From a checkpoint of a small audio embedding model.
Model: patch size [8, 16], layers 12.
Rows from block 5 of a small audio embedding model, named by matrix and row number. Rows with one number belong to one neuron. Each number is 128 + 24 x the weight over its row's rms, rounded and kept within 0 to 255. All counts start at 0. Numbers have three digits each.
After each neuron's rows are labels from the 100 clips, of 14976, where the neuron reaches its highest value: "responds to" is what is common among them. Only what is clearly more common there than usual is listed. The data: synthetic speech, music and everyday sounds put through simulated rooms and audio effects. In brackets: how many of the 100.
# fc1: MLP up (model.blocks.5.mlp.fc1.weight, 512x128), inputs 0-63
# fc2: MLP down (model.blocks.5.mlp.fc2.weight, 128x512, transposed), outputs 0-63

fc1.254:156117164112120094146134124124105094129186135129128113122144150177141168117142126127151113110129134095172176167103161097127153087146085099113121136132133137108110116128107127100124172097128155
fc2.254:109143091146149139166129111124123165111141134133115155133118082166119097186133114129131108134099099127174138108100193112143172120114144128163113076136131067116100179144123118094120095163157097
responds to: dry (50); tremolo (47)

fc1.138:097162149108108136167082166142152090120161105141095145156146147096122136123112138188130129151123096089107105109100132142097106141141131155148108125128134137090129132090131130149157116166136157
fc2.138:148137146125145120098097111078149138099109125101112147151131081080139148128133120134161167141151193122150105110196101130141179133098113090159101133125096152098146147079111123130099104090126140
responds to: dropouts (31)

fc1.471:099150085144089107152116129201123162148107160129130115096162110105088088120122152131148159153110140146118118126142131164113108120142122141141085153108122114157114153105113140118156194159132149
fc2.471:168141085084160131161182133090152132108126119119120112131117166184137121127120146123129127140098130151104128120119150099133096114140110094205138130126145104137125140105141098119133122083152128
responds to: dropouts (45)

fc1.8:110131134099116128140126149097147105140105150134102138112154112121131116130097113144116120115096123106189082112142167139170167119129134127113156145093119115095130146148098106175126169130114109
fc2.8:086120120140136137127173126123143141125143119146119115175134139149144078114166134107131119151155113149128079121105165111113127142094120185151148152111154135200132130112128105102128116116083086
responds to: drums (51)

fc1.393:125115117130090146146123167182123140121124133158141146130158160137097132099109116111148108120116106128152143135162187144135146103145175148141122094152132123124131126106153117135140112147112114
fc2.393:111131103125108118102148107099151116144125129114129138153148102137149114135157107166146127157185117129149104153071107137139126128145118136128142105149177122118135120138166087119105112107094149
responds to: number of effects: 3 or more (32)

fc1.355:157189164121127135129136149143099111111132131142122107092164144145151137079133088175087139107120104152120135112136171134161152127100101121116103124146166148105125127126111101136117204150146124
fc2.355:119173123151108111094118154056167090125092123167133132105152114107111098126134143116117150152115141107129081125133145142132136133163106189134178071111134136157118161140113143148131113129139150
responds to: band (60)

fc1.189:120136108139121137131108112141133071139093149115101121144108126137141156133118136100156127118168131125140133097101143162120161142105176112104124192103100158164111184151160122113147151132122140
fc2.189:126139111097114159141114097139084093130133123137093165150138192121141183154177109114107155091113145130126063119119118162115106093092157094165117125113157125109070081098148141114137124105132124
responds to: bit reduction (31)

fc1.185:133158111123147136162084123179105118103131156174163154169127128165157064123160137152154150089109124090102145126142119122170129106132097137134114153136138112106132111167152125132097104119145141
fc2.185:120065167101123133132136123156102120106151126122116123152126135132125177109053100158132180077131138122117143114160106110125117089153166134147125170120101144198154113129122135127151137092092110
responds to: bit reduction (32)

fc1.276:090172128134099137145127113131164079094116128188103109118093108119110125090156120147159118149151132092144160124123150126084099103128130114122143087137168132118162113144113145150100156146151127
fc2.276:163137162158108146108159138109144113110138124113108116130144124058095134110138152124111147096102116100104113130153121147126090153102124090087124170173156168137084097071122142108104113183089083
responds to: number of effects: 0 (51)

fc1.158:147122150105162101155162142141113092139099142154154137192147132140083142115141153123131096105138151179163139145110186138109162102182100133134108138153119091146100111102160106124124110100145125
fc2.158:131145168153161168122134102130100150131116144141140104070162139108102131078150093124120165165093159128177159133143132124120129186136138113137146113119115068172099108089131124139115115118166113
responds to: bit reduction (31)

fc1.429:104122093149138147159099162072113104126149153147135115155113073125131088135108079147148083149149146123119132121151107158139160118134129106161121152142132133109108114121123152154121111113147130
fc2.429:135112117115154135050172116158163072123138100142102080142151120102108131103118146124124151101138145126120149116049162104107137110127123139125161133085136123111117092116136088124157112113145095
responds to: tremolo (42)

fc1.257:116125137144151147139133103100108114129094155124127127128109149096121148153133072124128171071150138160151136140148096149128170119094079100100135110112097130115107116126106134127115154132081142
fc2.257:109139095160122139123117145111112174135151157130129085172123148093141160161200120137119178141183139134128145133142165160103097087121162134141130116134148128156104125160130106085110087108116123
responds to: tremolo (35)

fc1.411:116069130145095159104096106139185110126155141123171116086145096124137132124134165164170132131125147081118136129086134144125090101133113128127182136121095134083149140106123121127118112154118111
fc2.411:111132109150149152138171121117136119140134153123122113093105164090129147120173116132128130132162144152133127134164105133131176120090145132079126129119138106119124119154162147134125110150090109
responds to: band (54)

fc1.200:113113111125092158138132096095150107132120090119106105097125121116128157073098145112121082123143120141156129152132136135121121122092147140118183168129133117198139113157081157131169118125128086
fc2.200:145078153101157123160118130072093151142131130115156148113111089109127123161130170140115123110178092143135115130118115091128119138103132092139126148133183153112190126128146124129169108090159118
responds to: reversed (31)

fc1.332:098122104128131148165169139092105122154109118133103106155112122101183124127119139150113141168144141113119151142148135088135105136170070142099121156152150078108093140102089142138137080123156085
fc2.332:130142176132128115181159130175150090128128128140125142137104124141110129124148106168117091129160112135135154113136133127162168169087139124127137115128166144085119100107113120150153114148127178
responds to: long reverberation (67); reverberation time: 1.2 to 2.4 s (43)

fc1.291:123117115146119142148124083060160121163151118132126094152117119135151117143146092145148115179132116112135143158149106152148146127105146106078131192119118109116117128134098137096111100135098147
fc2.291:139164132116122137140115134147146132146126135076129137170114127113108131101129151125130157131147161138092110127113116127139100070116150172118143135093141126079133101149124115158135108098123106
responds to: tremolo (43); dropouts (37); number of effects: 3 or more (33)

fc1.412:145102097095111151101139135123137148151109138134137120136127062098112127110136148174135106110119097097140087152151120097148157101147129147172092127128139097117150056175131122129121086102104146
fc2.412:104111174136131119113094130127152158110144147098135123118126147128123111118097106144159121082116151111093184104136144113111135112107145088084114070140151151098119116111114118111139158107162151
responds to: drums (51)

fc1.300:113125157124118137193094114211106100092142153133130127147103114164148123135169131087112167149148152143143139116136173161115133155184146137123127160117108112122112136145112121119151161107138123
fc2.300:115119136120125168129132150176103128127112132137119160093125088153123091121097143113132114076147111122141177115173115127117116133171142117191110149140095103138115066114125140131106125168167141
responds to: dropouts (46)

fc1.383:115168102100137131108117063151179151129146110150150127177129140148168121056136107140117157174136103090149136156108167156131132154103139129145109091141151129137116098118119141119135097136135171
fc2.383:128129122138119094145125132149111162126127111123139104182113170136144114115074135126161140085111073107113158120130159132144111097141142157111115109151179195111144170094115110109129168147131099
responds to: tremolo (41); dry (41); dropouts (30)

fc1.378:116128123147117140162105143121141121109141112143151138072096121094132141088129135107135154116163070114135156151105147112087156115136096131128096145123119081164134113091148096089124150118132106
fc2.378:218120091140129107168124126116128108113113123127127113122131178136141126125135131114127159087119150136132088124132116169135126175083114117133114158167128129130133122099114181108137106123147142
responds to: band (54)

fc1.505:142103131108142104144112112134125086109141099127132121122093123171117173144123141117118127131123107080182162179108166153099142063160132124084144136124153144098139121145117095130125130144162129
fc2.505:167146172114192118094115105099174077126131126117138113127106130166129096140051136125129123152131135129162153140107184134129131144172121139180132082125104143146108177125131156105130139166178132
responds to: tremolo (34)

fc1.454:131130162084112153182139124098099133101142135131093092128124121130129123083077165082122134117107132115111110121141135117132124118075146095158130122111162159115110170148152169135102116102115138
fc2.454:072146120132101095137151130130135150121118131077126155113152125144123151133103115132141084169104114136110128118079140133119145114094186136122134091139119090135164109141162099127150142150110108
responds to: dry (42)

fc1.239:109148141165119148169134129127143147165108089092155171147133160118125132154111145140116172099143128117118117139154127176144131141156098124143154138152110145111142134130175101132182093162155149
fc2.239:128124140095060110137133100118073121127125115128123133101115149115127074150119145123131147143127096122126117123133105122103198183131110189156127151138135118139140117108110160141149133107098126
responds to: band (63)

fc1.265:109136106133130139162093121118125108122148100131178134136135110118174128167111135106082123162123145084158110125125078194093142170095128100169121147134115127151149121140157134127135109091101114
fc2.265:156103143103119142153128142144109162126121115153116118098103163154117153108091095136118159126100106125133120129147115137132141086096116106128114192144125113120060109158125111081118103091144124
responds to: dry (41); dropouts (31)

fc1.219:116097126160167102152189132136119089162111111147135149089143101093144158132154121126107142114142156143179114159124086196128135103140113119099134104123106143088129114118172070131123147113136106
fc2.219:153168093131114126152084121124136140134118119110139073139155141106125149148137128131129156183138150111137177129142127098122102080132141134177135128100120143136136144120115140144103129151093156
responds to: tremolo (43); dry (43)

fc1.442:094094136159149115125160129131124132101150172115109145205120113152145114157127139079109114144147131131131155103149131147094118116120131124116095164090115113157138101186157106131102137086125130
fc2.442:188083156138117102127128098109132138131101125126140145138134110150118148142111160104154096103165134114212131129122141134112116102111139098148109118137133157145130105125125098145153120100181157
responds to: bit reduction (34)

fc1.89:116081110153114142164170112100164126182119119132170116114116119083108130097166084150110127142142156113149196121156130123121091161119121153094131087149145149149132135158124121141156180113123111
fc2.89:070098039072133131069107115138139097129110133127167166113136118111159131132161150113122120116118105145116132156135153113143132116086146094119122098126139155108134079085143131166108120175127110
responds to: band (55)

fc1.174:142143130140138149138095149119119068070167125131146184142157117133088102139138144117127117155119088109121107146152137127121146112163108126096119113124104127158129123086129115101186137106126131
fc2.174:128099096114121115152111132137171159113117114125179091098114129093108151111154120118110170106141189141140131126175115165133134113110145145144113126132119056096079073163092176127137128141094129
responds to: band (50)

fc1.160:092112092140106145141113110175164128117146094149112091117138105091120142128084133120147159157172125133135147135119128119124114127142126114144130112123161132108129156140173102164104153121115148
fc2.160:116133166097148133119141104102137116115155116120117128151127155181134116115130144127095147105136117135133125117134128126139084166120133139113128112146146155084110130099153156152145154145138080
responds to: band (52)

fc1.240:132107073107141148091093141124106135128130138125160138105148154077176086106147109115148100125165124119127112142130176124100137119110107118091107134124077119129144103108097152137142136108121135
fc2.240:097166123108150138139156094106126124132116123147097064116156133128166159124092121172115075114127132151155107136134134147148156111181122080121158111096138135116074117129096114122110115069102065
responds to: drums (51)